config.toml
arch = "unet"
num_classes = 12
init = "kaiming_normal"
residual_init = "none"
learning_rate = 0.0055
nesterov = true
adamw_lr_other_params = 0.00096
batch_size = 128
epochs = 33.9
Rows from block 6 of a small class-conditioned image flow-matching model, named by matrix and row number. Rows with one number belong to one channel. Each number is 50 + 10 x the weight over its row's rms, rounded and kept within 0 to 99. All counts start at 0.
After each channel's rows are labels from the 100 images, of 14976 (inputs lightly noised), where the channel reaches its highest value: "responds to" is what is common among them. Only what is clearly more common there than usual is listed. The data: procedural textures in two colours, tilted and lit. In brackets: how many of the 100, against the usual share in percent.
# convs0: first 3x3 conv (model.mid.2.convs.0.weight, 256x256x3x3, each kernel summed), inputs 156-207
# convs1: second 3x3 conv (model.mid.2.convs.1.weight, 256x256x3x3, transposed, each kernel summed), outputs 156-207

convs0.214:53 38 56 54 45 20 54 57 35 54 55 39 43 66 41 58 63 58 49 55 48 37 59 81 32 43 47 41 43 43 66 48 52 52 44 48 60 48 58 46 47 45 50 50 48 56 41 47 54 60 55 35
convs1.214:48 49 61 54 43 50 45 57 54 44 53 50 38 46 61 52 32 27 60 42 66 44 59 50 71 56 52 47 48 47 59 65 31 51 30 55 51 55 52 34 50 43 50 39 50 68 60 40 58 59 33 68
responds to: coarse scale (69 vs 30.1)

convs0.59:63 44 63 46 52 54 44 42 39 50 43 43 47 36 46 41 53 56 57 45 63 31 65 40 56 45 59 39 51 29 47 63 57 53 53 48 55 61 37 70 47 37 52 56 45 41 49 63 39 52 28 53
convs1.59:60 60 53 49 39 38 50 48 62 44 43 42 55 53 39 47 46 36 59 42 60 34 53 46 58 48 50 73 47 36 39 67 71 55 48 46 50 39 67 43 53 60 41 46 58 50 38 71 41 48 29 44
responds to: fine scale (65 vs 29.6); crosshatched (25 vs 3.3)

convs0.91:40 59 35 74 62 46 50 66 64 56 75 55 58 54 60 52 44 55 47 64 54 54 42 52 53 42 49 54 48 45 52 66 48 50 48 40 52 56 57 30 37 48 54 35 49 46 56 32 54 51 53 59
convs1.91:41 40 49 51 60 48 46 46 32 58 44 49 33 64 46 64 37 65 52 59 60 31 33 79 59 76 52 71 50 65 48 51 55 41 54 35 68 49 40 41 51 36 39 57 43 30 42 58 53 47 40 57
responds to: fine scale (74 vs 29.6)

convs0.12:33 47 45 54 47 63 48 39 52 51 30 29 54 54 66 52 58 41 50 44 23 52 55 46 49 59 50 54 51 40 51 54 46 32 43 44 57 52 51 58 43 44 46 54 46 57 60 58 44 42 36 24
convs1.12:52 51 45 50 31 60 44 52 54 61 50 56 47 59 50 59 64 41 49 49 40 56 48 43 55 67 57 64 40 51 32 55 62 52 42 38 43 73 46 61 54 46 66 40 54 39 45 60 56 37 40 57
responds to: crumpled (89 vs 39.7)

convs0.242:50 69 28 41 43 49 56 63 40 63 40 42 57 58 65 55 59 57 40 49 60 39 42 47 50 52 50 42 46 61 44 58 49 55 39 39 50 64 48 49 50 55 57 53 36 49 48 37 61 45 36 29
convs1.242:53 64 58 53 56 37 41 43 42 62 43 34 45 52 46 71 34 32 40 68 48 52 67 54 41 55 58 45 61 23 58 61 36 54 47 46 74 42 36 61 58 48 52 41 43 47 38 45 43 64 51 48
responds to: rays (74 vs 3.2); black (43 vs 17.2)

convs0.63:43 43 51 65 59 58 56 49 70 46 59 52 52 38 48 42 35 48 31 48 47 46 60 28 60 40 46 56 50 58 42 49 53 57 59 46 70 48 50 46 37 44 50 46 55 44 43 72 70 51 39 54
convs1.63:48 54 50 54 42 48 41 60 58 35 54 61 63 38 44 54 66 54 45 50 48 42 58 51 56 55 41 69 34 48 54 35 59 53 39 57 48 50 42 42 55 37 62 64 51 62 68 60 48 43 57 52
responds to: black (51 vs 17.2); pattern colour: black (29 vs 8.5); cloudy (28 vs 3.3)

convs0.122:39 45 34 55 61 43 41 63 63 41 33 58 53 54 53 49 59 58 72 43 48 55 58 70 72 57 48 50 43 43 52 36 35 50 52 67 50 50 58 27 41 73 53 40 42 63 54 60 47 60 54 51
convs1.122:67 61 65 43 45 48 37 58 47 51 58 45 57 45 49 66 50 44 58 42 54 64 30 58 50 57 53 67 60 45 47 52 63 40 50 59 59 56 61 57 49 46 39 43 57 36 52 62 51 45 51 51
responds to: ground colour: black (30 vs 8.8)

convs0.84:66 56 41 66 56 55 60 39 41 49 57 58 47 41 45 51 46 53 38 56 36 55 56 66 42 51 48 49 43 27 56 57 60 62 48 48 69 50 44 48 28 49 58 51 54 58 60 38 52 42 33 50
convs1.84:51 46 66 46 70 51 65 47 63 56 43 42 45 49 62 57 56 31 59 41 59 53 56 36 56 53 52 39 45 37 43 40 40 47 50 26 45 36 51 47 54 65 47 43 52 48 41 51 34 34 61 55
responds to: fine scale (63 vs 29.6); crosshatched (25 vs 3.3)

convs0.196:43 41 45 51 40 40 64 65 63 59 44 57 56 46 64 69 55 44 66 39 48 53 45 72 42 50 43 37 57 36 74 57 52 47 48 72 53 58 50 30 60 45 47 53 73 49 27 49 54 53 55 27
convs1.196:55 47 46 49 37 56 47 44 58 57 50 42 60 46 42 44 41 35 53 58 68 53 53 58 52 55 40 53 68 48 42 64 53 56 49 39 76 31 48 39 61 49 56 29 49 42 46 46 41 51 57 51
responds to: seen at a slant (75 vs 39.6)

convs0.201:52 61 44 47 35 66 60 52 79 58 55 38 56 39 56 60 55 57 74 67 65 46 61 62 58 47 67 37 54 42 60 40 48 41 55 55 33 52 39 45 55 40 27 36 77 45 50 44 43 49 62 46
convs1.201:68 51 53 51 56 50 58 59 47 51 45 44 51 53 55 73 45 25 25 40 50 47 61 62 38 51 63 64 65 42 59 57 37 59 39 57 55 37 52 38 67 40 48 28 54 60 48 38 53 54 43 49
responds to: fine scale (65 vs 29.6); crosshatched (37 vs 3.3)

convs0.49:49 49 56 43 53 52 51 32 41 46 44 41 53 43 40 40 56 58 46 38 61 55 50 50 40 49 65 46 46 42 32 52 44 61 44 74 51 70 38 67 48 49 38 72 39 58 40 73 53 47 25 52
convs1.49:48 56 31 39 41 36 32 55 57 53 45 38 40 54 46 60 51 50 42 38 57 46 51 68 47 44 53 38 44 50 46 50 55 46 39 43 41 52 52 60 45 54 41 65 54 57 57 76 46 32 42 37
responds to: white (44 vs 16.8); pattern colour: white (26 vs 8.5)

convs0.253:47 56 36 49 62 55 45 57 52 43 54 55 38 66 48 43 48 44 40 67 50 53 38 53 49 57 50 54 46 52 51 53 40 49 64 56 48 46 49 43 50 54 53 58 48 44 28 51 41 69 66 45
convs1.253:51 41 58 56 53 48 70 49 43 48 45 41 49 55 29 49 57 79 45 54 47 52 41 42 54 58 29 68 36 50 58 54 49 48 51 30 51 58 53 52 59 61 48 56 43 49 53 53 36 44 67 67
responds to: cloudy (64 vs 3.3)

convs0.139:66 42 44 46 32 55 39 52 45 31 36 51 54 61 54 41 49 50 46 53 49 34 42 48 45 51 39 42 44 66 46 47 52 29 59 70 58 54 48 35 47 69 61 58 55 54 46 58 63 55 40 50
convs1.139:45 51 44 59 50 42 41 57 33 37 40 39 59 33 31 69 64 30 52 42 38 42 54 69 58 40 58 34 40 57 42 34 53 57 38 59 54 51 35 32 57 43 46 38 57 53 60 43 48 48 57 48
responds to: plaid (26 vs 2.9)

convs0.80:35 28 50 38 45 67 48 59 51 62 65 52 47 46 49 54 49 75 30 65 40 39 34 38 47 43 39 48 44 65 57 59 48 57 49 50 55 36 61 46 35 49 45 56 62 43 37 39 47 44 58 46
convs1.80:46 44 40 71 54 56 51 61 41 47 64 43 38 47 49 43 58 46 56 59 50 39 64 45 43 50 41 50 45 49 58 48 52 29 53 58 54 52 63 45 49 56 73 46 58 38 33 44 58 44 40 40
responds to: rings (75 vs 3.2); spiral (25 vs 3.2)

convs0.200:56 57 50 45 54 70 49 43 69 38 49 33 46 42 52 35 51 51 40 70 45 41 60 34 77 38 40 50 57 58 12 49 51 46 56 37 51 48 45 60 44 48 48 57 58 54 53 57 24 36 54 59
convs1.200:56 59 73 55 60 53 51 53 47 46 42 48 44 74 56 72 51 44 45 40 50 38 56 50 30 34 48 57 48 53 47 44 42 59 35 48 41 48 46 55 57 62 40 56 49 33 64 54 60 45 56 36
responds to: fine scale (64 vs 29.6)

convs0.191:56 45 50 53 56 49 53 61 43 42 59 48 53 55 68 54 63 50 50 37 58 52 57 59 54 58 52 52 32 44 54 51 53 47 62 57 31 53 68 32 63 51 53 43 60 43 51 57 36 42 30 45
convs1.191:55 46 43 45 47 51 68 51 53 52 46 50 44 57 53 64 47 36 38 40 56 37 59 72 46 61 39 47 62 47 64 51 23 59 63 60 56 43 48 59 59 64 50 49 49 56 53 57 45 57 52 47
responds to: fine scale (64 vs 29.6)

convs0.181:57 59 39 41 53 41 50 44 38 57 45 57 44 49 59 78 43 64 66 53 61 59 53 58 46 48 48 55 52 41 80 44 35 70 46 59 47 35 68 38 55 56 58 37 46 58 66 67 36 26 46 55
convs1.181:40 52 48 33 42 42 66 65 48 46 42 45 49 53 49 59 35 45 36 42 53 39 61 68 51 72 59 58 57 29 47 43 42 58 53 55 46 55 58 56 41 46 53 45 54 51 51 50 50 52 53 45
responds to: cloudy (38 vs 3.3)

convs0.217:44 44 42 44 42 76 62 46 69 50 40 47 57 51 72 60 47 45 56 37 51 64 47 64 54 52 60 41 65 49 56 64 44 39 47 68 49 50 56 30 50 55 50 63 68 54 39 53 57 44 68 44
convs1.217:55 42 66 39 55 39 32 50 49 52 46 49 60 35 50 51 53 35 31 52 42 57 59 58 40 62 57 44 57 52 52 56 57 55 46 39 72 35 34 41 53 33 51 35 39 45 46 50 53 48 59 46
responds to: seen at a slant (96 vs 39.6)

convs0.254:34 69 50 36 66 61 47 44 47 67 29 46 56 68 60 62 39 58 65 43 54 59 27 61 58 60 54 42 57 44 49 45 52 52 64 55 45 58 62 26 51 55 50 66 36 58 43 47 38 53 61 63
convs1.254:51 65 45 58 45 50 54 36 53 65 46 61 60 39 62 49 42 59 42 44 58 53 44 38 46 58 61 54 50 46 49 57 44 48 53 43 36 61 51 66 73 55 56 32 35 52 38 54 31 41 62 57
responds to: rays (100 vs 3.2)

convs0.233:43 59 37 35 32 63 45 59 48 64 47 74 51 65 43 56 43 58 48 52 47 44 43 56 54 55 67 48 48 57 52 46 57 46 52 52 48 58 40 52 69 49 55 51 52 62 39 57 49 57 66 45
convs1.233:38 57 42 59 46 70 53 25 61 42 60 47 48 33 54 47 51 49 52 52 54 64 44 52 51 50 47 37 40 41 52 66 36 63 47 56 28 52 45 56 71 45 57 39 54 42 44 51 42 67 56 66
responds to: cloudy (30 vs 3.3)

convs0.98:65 63 55 47 53 66 41 56 45 49 49 35 53 50 53 41 44 58 55 50 51 53 56 24 70 45 53 52 61 35 72 56 61 27 52 37 74 56 50 40 40 50 34 57 67 52 49 49 54 59 42 66
convs1.98:59 37 38 62 53 58 50 42 58 46 58 22 46 47 48 55 58 48 53 51 41 28 57 47 51 35 43 33 65 47 48 65 40 55 51 45 44 42 53 44 34 53 53 46 43 35 42 51 59 34 41 58
responds to: seen at a slant (70 vs 39.6); black (53 vs 17.2); ground colour: black (29 vs 8.8)

convs0.138:53 56 40 21 35 48 41 51 59 41 55 49 50 56 34 58 40 48 44 54 40 30 45 50 56 60 31 38 47 49 53 31 46 61 42 43 48 55 30 39 61 56 45 42 57 67 55 51 49 47 52 66
convs1.138:59 47 32 53 51 55 53 38 49 47 52 63 46 42 47 48 67 64 62 44 46 45 56 41 58 37 56 55 42 53 38 45 51 40 44 78 43 54 33 41 40 42 52 37 54 53 52 33 62 49 56 31
responds to: crosshatched (27 vs 3.3)

convs0.43:55 32 34 61 53 53 41 60 61 44 42 54 58 41 46 50 60 46 38 49 53 32 54 52 46 53 66 52 57 64 40 46 61 36 45 45 47 45 57 49 37 48 49 47 39 43 32 64 34 54 45 47
convs1.43:44 50 50 47 38 62 56 47 39 72 37 48 49 45 42 49 56 53 55 61 51 56 64 60 56 54 30 56 48 43 72 65 46 48 38 61 54 38 43 52 54 52 54 50 58 49 58 63 39 74 51 52
responds to: white (39 vs 16.8); cloudy (37 vs 3.3)

convs0.169:65 40 56 48 48 61 45 47 63 49 55 31 41 57 71 63 56 57 52 46 57 50 50 52 60 63 52 57 53 58 42 49 54 67 41 58 46 35 48 64 40 46 64 45 37 40 44 31 44 56 48 43
convs1.169:53 57 51 46 57 43 46 49 51 69 33 43 43 32 70 53 33 55 51 58 62 41 44 56 53 53 44 45 57 54 55 59 33 49 42 49 44 52 59 61 29 33 49 34 71 62 47 43 70 41 43 40
responds to: striped (48 vs 3.3)

convs0.111:34 76 64 40 62 51 31 46 50 55 43 49 55 32 40 34 79 66 51 57 55 56 57 48 37 47 55 47 38 43 58 72 44 53 19 46 55 39 47 57 43 61 35 45 51 47 56 54 58 54 55 53
convs1.111:56 71 46 46 55 40 36 57 42 52 43 35 55 42 48 69 51 43 50 47 53 44 53 62 45 45 37 44 62 53 41 38 44 58 48 51 41 45 52 23 39 53 53 53 37 66 47 79 33 40 34 48
responds to: black (51 vs 17.2); ground colour: black (32 vs 8.8); striped (30 vs 3.3)

convs0.16:51 50 48 55 58 56 57 55 55 48 36 41 60 55 63 48 48 50 49 38 28 53 58 48 44 64 56 54 43 35 61 48 64 41 45 49 63 52 40 62 37 39 55 46 60 67 46 54 36 45 37 17
convs1.16:46 48 49 33 39 55 60 62 38 53 48 50 51 58 37 66 72 50 42 40 37 50 38 37 43 56 48 49 47 40 55 60 64 48 61 70 41 45 67 59 64 76 36 34 45 43 53 44 46 41 48 44
responds to: crosshatched (26 vs 3.3)

convs0.73:40 52 32 56 35 43 56 62 63 56 48 47 44 45 63 56 55 52 50 48 43 41 54 60 42 31 28 54 48 47 47 52 44 42 67 47 41 56 61 39 62 56 28 48 29 50 53 37 68 61 48 64
convs1.73:58 46 49 46 51 55 58 61 41 62 64 42 43 51 66 51 56 43 40 46 54 40 58 49 59 53 50 40 50 32 46 63 37 62 52 35 57 50 53 65 41 44 62 34 40 74 51 47 33 44 36 51
responds to: white (36 vs 16.8); triangles (35 vs 3.6); pattern colour: white (28 vs 8.5)

convs0.245:33 61 41 36 44 53 51 49 50 59 38 56 54 59 57 42 36 71 65 40 54 44 54 44 41 68 51 41 61 48 49 42 45 58 46 56 57 41 74 66 53 46 59 43 54 65 49 41 42 53 53 36
convs1.245:48 50 58 38 59 62 56 47 42 59 61 49 62 48 40 57 51 40 59 51 48 59 39 43 54 26 28 60 47 51 60 73 48 56 61 41 57 34 46 52 56 58 54 25 34 51 62 52 54 46 40 63
responds to: black (48 vs 17.2); ground colour: black (35 vs 8.8)

convs0.36:51 45 51 55 58 54 45 45 63 41 63 59 64 38 49 53 41 56 54 63 55 47 45 36 55 58 53 45 51 37 46 37 58 53 54 45 43 50 46 58 65 43 50 50 41 43 69 58 47 56 53 39
convs1.36:53 52 41 53 33 40 58 55 49 47 41 51 55 58 48 42 36 49 47 46 51 28 47 62 59 53 30 71 60 61 32 61 53 65 43 67 62 58 53 38 47 37 44 47 62 62 49 59 53 35 45 42
responds to: coarse scale (64 vs 30.1); black (40 vs 17.2); pattern colour: black (28 vs 8.5)

convs0.238:44 69 30 38 50 63 52 63 52 56 42 57 44 63 46 58 54 57 46 58 57 52 43 59 50 60 66 52 47 55 38 60 46 58 50 55 42 67 39 34 48 48 63 50 38 47 44 60 32 61 67 58
convs1.238:50 48 44 85 43 46 56 51 49 43 53 44 54 43 46 60 48 43 38 41 37 57 45 44 62 58 46 58 50 34 50 57 38 51 48 31 61 48 51 81 51 52 56 65 43 42 48 47 31 50 52 40
responds to: cloudy (41 vs 3.3)

convs0.246:37 55 47 44 60 33 58 55 66 53 49 53 62 67 75 66 58 36 48 58 45 55 63 62 63 55 55 52 62 50 55 53 40 37 45 72 47 64 50 34 56 47 52 56 57 45 37 40 41 49 56 43
convs1.246:56 68 59 49 27 39 52 40 42 65 50 43 53 65 57 40 30 45 54 47 55 42 49 64 49 53 53 44 51 47 58 72 39 62 56 45 66 51 48 37 58 65 41 41 55 26 46 63 41 51 52 63
responds to: seen at a slant (91 vs 39.6)

convs0.99:11 44 42 53 62 45 45 49 51 48 65 43 56 39 48 33 46 49 45 59 50 52 43 46 67 57 42 54 42 60 52 40 45 61 75 44 56 37 39 63 46 40 36 45 40 45 53 42 62 54 28 46
convs1.99:60 51 34 47 38 37 42 48 56 54 55 65 55 68 42 52 52 46 52 38 67 53 47 31 51 30 58 45 44 33 51 39 64 47 48 64 63 69 51 67 51 41 40 44 50 55 58 40 56 51 50 25
responds to: coarse scale (70 vs 30.1); brown (54 vs 16.8); checkered (30 vs 3.4); ground colour: brown (27 vs 8.2)

convs0.28:57 77 50 56 61 58 48 53 48 54 43 53 46 45 60 33 61 65 62 53 33 62 54 64 55 59 44 55 54 23 64 47 58 60 59 59 47 58 55 73 52 43 42 43 61 55 44 43 51 51 51 44
convs1.28:59 71 38 41 58 57 42 47 55 41 45 60 37 47 45 64 63 46 45 47 34 62 50 50 55 58 59 37 51 71 64 54 50 54 58 39 59 47 38 64 37 53 57 59 32 59 41 44 46 60 61 37
responds to: rings (54 vs 3.2); spiral (37 vs 3.2)

convs0.244:53 40 52 38 60 50 38 58 43 57 42 55 46 47 55 51 40 43 52 39 56 57 56 47 49 56 53 46 51 46 43 46 54 45 50 49 61 48 62 62 49 45 47 70 48 56 34 51 52 59 52 55
convs1.244:50 57 51 44 48 31 36 33 46 65 62 45 43 51 45 37 59 57 61 50 35 47 48 40 41 41 49 54 59 69 33 34 44 39 60 55 36 59 62 57 48 49 50 52 41 56 30 48 43 50 51 56
responds to: diamond (47 vs 3.4); ground colour: black (27 vs 8.8)

convs0.75:69 44 40 62 49 52 57 65 59 51 55 66 55 47 43 46 58 56 42 54 45 33 54 49 67 38 64 63 55 43 47 45 58 44 61 53 56 66 50 37 43 58 45 61 47 37 71 41 52 48 53 65
convs1.75:45 51 57 62 61 42 67 51 35 49 61 53 29 56 40 45 34 47 34 38 70 59 35 76 57 47 40 50 48 40 50 54 48 65 51 46 42 44 60 52 60 56 57 46 40 51 58 52 47 38 46 54
responds to: cloudy (42 vs 3.3)

convs0.202:43 50 51 48 30 69 66 46 50 57 64 46 51 58 66 64 47 40 58 49 47 52 49 66 38 49 50 46 68 41 60 49 34 58 40 54 44 52 48 36 56 53 52 57 60 59 42 27 43 52 70 52
convs1.202:35 43 50 42 47 49 50 63 60 52 42 59 48 30 41 48 49 44 48 54 49 47 63 53 51 53 43 46 62 53 51 67 40 51 42 52 52 51 58 46 56 59 48 25 36 64 43 60 39 53 64 63
responds to: seen at a slant (99 vs 39.6); coarse scale (66 vs 30.1)

convs0.154:71 49 52 54 42 50 51 61 72 36 61 61 49 57 58 68 49 67 60 61 54 48 41 58 55 51 42 47 51 53 41 42 46 56 63 64 55 49 31 19 43 56 50 52 55 60 49 42 39 42 47 74
convs1.154:60 54 55 44 80 46 53 67 41 58 59 39 62 56 56 52 55 44 47 60 56 52 46 64 50 53 51 50 55 47 48 47 69 59 44 34 56 50 47 54 49 46 53 50 67 52 46 60 49 45 61 53
responds to: spiral (43 vs 3.2); rings (28 vs 3.2)

convs0.112:53 55 61 37 46 54 33 48 59 48 44 37 66 52 46 50 44 52 42 62 63 47 64 52 47 44 58 53 48 64 52 45 58 45 43 35 40 66 49 66 43 46 60 65 62 43 76 47 28 56 71 36
convs1.112:56 66 47 56 55 56 53 38 47 48 55 59 47 47 43 51 36 31 50 54 50 38 54 31 56 38 34 39 57 46 51 55 49 44 55 47 70 30 67 37 33 41 38 38 45 52 37 42 45 52 37 40
responds to: fine scale (64 vs 29.6); black (44 vs 17.2); pattern colour: black (27 vs 8.5)

convs0.66:42 51 61 48 43 42 61 38 55 64 64 62 48 50 42 46 34 54 28 46 47 62 54 47 67 24 56 47 28 71 42 53 43 45 26 48 62 31 51 58 53 50 48 50 44 52 60 39 43 42 52 57
convs1.66:67 42 54 54 68 55 63 54 59 61 54 54 40 52 52 45 43 22 67 49 54 55 37 41 50 51 45 40 42 33 43 37 52 56 53 53 66 52 60 57 47 62 52 43 45 57 43 40 55 49 60 52
responds to: crumpled (84 vs 39.7)

convs0.172:63 43 64 48 37 61 67 53 64 62 47 54 72 58 66 46 57 62 48 39 66 33 56 53 48 56 44 43 48 57 44 47 48 46 57 51 34 47 50 42 58 61 54 54 55 38 64 54 53 47 47 51
convs1.172:37 28 53 37 48 33 68 49 76 40 39 43 45 52 55 52 50 42 46 68 50 48 54 68 40 57 48 61 63 42 59 54 23 49 42 49 56 44 47 60 48 52 42 38 40 51 51 45 41 58 34 47
responds to: rays (89 vs 3.2)

convs0.74:43 49 40 46 48 33 55 44 30 45 50 45 43 58 54 51 47 42 33 43 53 52 45 62 39 57 40 45 49 81 50 57 41 47 44 53 49 42 43 63 35 56 46 48 40 42 52 53 47 54 49 58
convs1.74:41 48 53 57 53 66 55 47 56 64 74 47 44 54 59 38 41 51 61 58 52 37 46 39 64 44 52 45 52 51 60 60 47 55 42 65 49 55 65 60 52 54 49 35 51 47 59 52 59 56 41 31
responds to: seen at a slant (79 vs 39.6)

convs0.93:62 47 66 55 43 49 50 54 46 64 56 60 58 53 49 45 45 40 34 52 56 53 50 35 62 38 56 45 46 95 61 46 60 38 49 52 60 42 55 39 65 52 55 51 57 41 55 54 52 46 71 43
convs1.93:61 49 64 53 37 70 55 58 51 40 47 64 69 47 50 52 35 43 49 60 52 65 45 41 43 51 49 37 45 41 53 43 58 71 61 55 68 34 65 67 37 62 33 61 43 38 59 52 53 48 43 54
responds to: crumpled (91 vs 39.7)

convs0.152:59 36 62 43 28 47 47 47 66 44 46 48 43 45 39 60 50 46 47 50 45 46 41 50 54 53 66 45 44 38 45 54 47 52 48 57 45 39 40 21 62 54 58 56 68 53 48 50 38 59 53 47
convs1.152:45 64 43 59 51 46 44 55 34 60 63 38 53 42 55 49 44 35 49 42 68 53 47 65 40 42 56 53 29 50 50 61 41 61 60 43 49 54 45 41 56 19 46 63 63 46 69 38 65 60 56 48
responds to: cloudy (44 vs 3.3)

convs0.186:54 64 42 54 49 49 36 50 42 43 47 57 35 49 53 68 44 42 47 49 47 61 26 56 42 45 53 55 50 46 48 51 53 63 43 57 48 33 59 58 39 35 43 53 38 56 50 40 54 53 46 48
convs1.186:58 45 52 42 67 47 49 52 74 47 59 52 56 41 64 48 55 49 57 36 49 49 52 40 57 51 37 55 41 39 45 46 65 38 71 59 52 56 51 58 35 47 60 49 50 51 47 56 33 40 55 45
responds to: coarse scale (64 vs 30.1)

convs0.71:39 51 45 55 55 61 54 53 46 48 69 41 35 43 47 50 57 43 43 49 42 48 41 39 49 45 61 56 48 57 48 56 42 47 45 39 46 33 56 58 50 56 49 53 40 50 35 60 50 58 36 63
convs1.71:42 44 56 45 60 62 57 36 41 71 43 51 41 46 56 46 45 42 66 65 46 47 47 61 73 45 25 56 43 41 42 46 28 49 62 34 54 57 56 52 28 46 58 50 55 55 61 60 37 50 54 22
responds to: seen at a slant (66 vs 39.6)

convs0.236:31 44 53 41 57 45 37 47 59 48 58 69 54 58 43 46 45 66 55 54 42 56 48 62 67 42 49 50 40 49 67 47 46 51 46 50 59 39 50 57 52 49 54 55 64 57 37 50 47 68 57 55
convs1.236:41 37 40 68 45 56 54 41 51 85 50 42 53 33 46 48 75 48 66 47 54 47 40 37 63 67 55 43 53 61 55 49 53 50 49 55 44 55 64 58 57 37 49 48 46 35 50 58 55 52 51 55
responds to: cloudy (62 vs 3.3)

convs0.41:50 53 31 53 54 49 44 50 44 48 47 44 39 47 52 42 57 47 74 53 30 51 39 55 60 50 36 44 55 33 35 51 54 78 35 49 59 68 54 49 49 48 50 48 50 52 56 84 40 50 45 52
convs1.41:57 73 55 42 29 38 47 43 43 43 55 50 51 47 41 56 52 34 53 54 55 60 63 61 51 60 47 57 44 57 52 49 45 53 57 39 77 58 77 51 36 63 49 44 63 50 47 53 75 43 42 66
responds to: pattern colour: orange (27 vs 8.8)

convs0.145:47 34 48 53 47 37 54 47 60 37 41 44 47 67 35 62 60 39 50 42 50 68 59 57 35 40 48 59 53 36 48 47 39 50 42 55 53 46 42 50 41 58 44 49 80 42 56 57 49 41 59 53
convs1.145:43 55 66 67 52 32 48 72 37 49 42 56 58 24 54 62 58 49 54 32 62 53 42 60 65 58 43 51 56 48 40 58 53 38 62 36 49 56 56 32 65 45 55 62 41 50 42 52 45 49 65 42
responds to: rings (39 vs 3.2)

convs0.188:44 63 61 52 44 61 47 59 51 49 30 56 58 62 45 45 45 48 39 44 60 55 68 42 40 53 45 45 38 38 58 44 43 60 47 65 37 39 51 55 39 51 40 49 60 53 46 50 33 49 58 51
convs1.188:55 63 36 57 48 54 54 52 43 44 71 34 63 48 55 45 39 44 45 57 40 54 51 54 63 52 47 37 49 51 34 47 45 37 50 24 47 42 52 54 36 59 58 50 55 46 57 54 50 62 64 38
responds to: ground colour: black (26 vs 8.8)

convs0.82:41 50 68 52 50 54 48 68 58 47 54 58 58 45 38 42 49 55 44 45 48 53 60 31 54 48 58 44 48 81 60 58 45 30 54 67 49 52 55 53 56 56 52 57 41 46 40 46 44 67 67 59
convs1.82:57 45 58 62 45 61 33 61 39 33 57 57 48 45 48 63 38 37 42 67 56 52 32 64 45 46 44 48 52 54 62 30 22 69 64 44 54 53 47 63 49 48 44 50 44 49 58 50 50 46 42 48
responds to: crumpled (91 vs 39.7); ground colour: black (25 vs 8.8)

convs0.166:28 78 53 49 54 33 50 54 51 50 45 54 42 55 50 56 48 37 40 25 54 55 67 50 49 40 48 54 49 53 36 61 32 60 39 43 39 40 48 67 66 63 61 57 46 54 50 51 57 49 48 40
convs1.166:32 50 63 46 57 36 37 46 56 42 52 35 55 47 45 36 54 61 58 54 41 41 42 63 51 65 48 47 48 53 65 66 54 59 36 57 59 42 53 50 38 53 44 58 32 63 59 54 37 58 29 70
responds to: striped (40 vs 3.3); black (39 vs 17.2)

convs0.190:54 76 58 48 37 57 38 39 57 48 39 48 38 57 45 29 51 55 51 46 51 29 62 41 84 57 41 49 42 41 51 56 55 52 50 52 53 64 45 60 50 49 31 53 57 63 37 65 60 48 61 70
convs1.190:64 59 63 46 69 48 42 48 54 46 51 51 55 49 64 69 65 64 38 65 44 43 42 57 46 52 53 51 54 57 36 82 52 40 26 46 44 32 50 59 53 69 45 44 60 51 31 59 59 45 51 62
responds to: striped (44 vs 3.3)

convs0.229:37 55 29 45 42 59 72 56 57 55 34 47 55 53 70 60 49 69 33 49 47 51 45 51 65 58 53 42 49 41 43 45 52 55 52 53 40 48 50 52 52 52 48 53 32 36 41 45 44 64 42 45
convs1.229:41 66 57 40 60 48 61 31 34 71 62 50 50 58 51 48 46 50 51 55 70 50 38 58 46 56 36 62 50 46 52 61 54 48 53 51 42 53 40 52 49 43 57 47 63 41 42 60 36 55 51 56
responds to: rays (100 vs 3.2)

convs0.164:36 68 64 48 43 56 33 51 42 48 50 45 33 59 45 45 34 44 46 59 59 43 40 37 61 51 41 48 45 44 40 64 55 49 33 38 56 55 49 63 38 43 48 61 49 56 47 46 73 67 55 50
convs1.164:49 54 42 64 66 49 58 24 50 52 62 45 63 54 40 40 64 66 51 54 45 42 55 38 44 53 27 43 42 57 42 56 56 53 36 44 49 35 56 45 58 59 55 63 35 44 20 61 46 64 38 46
responds to: striped (54 vs 3.3)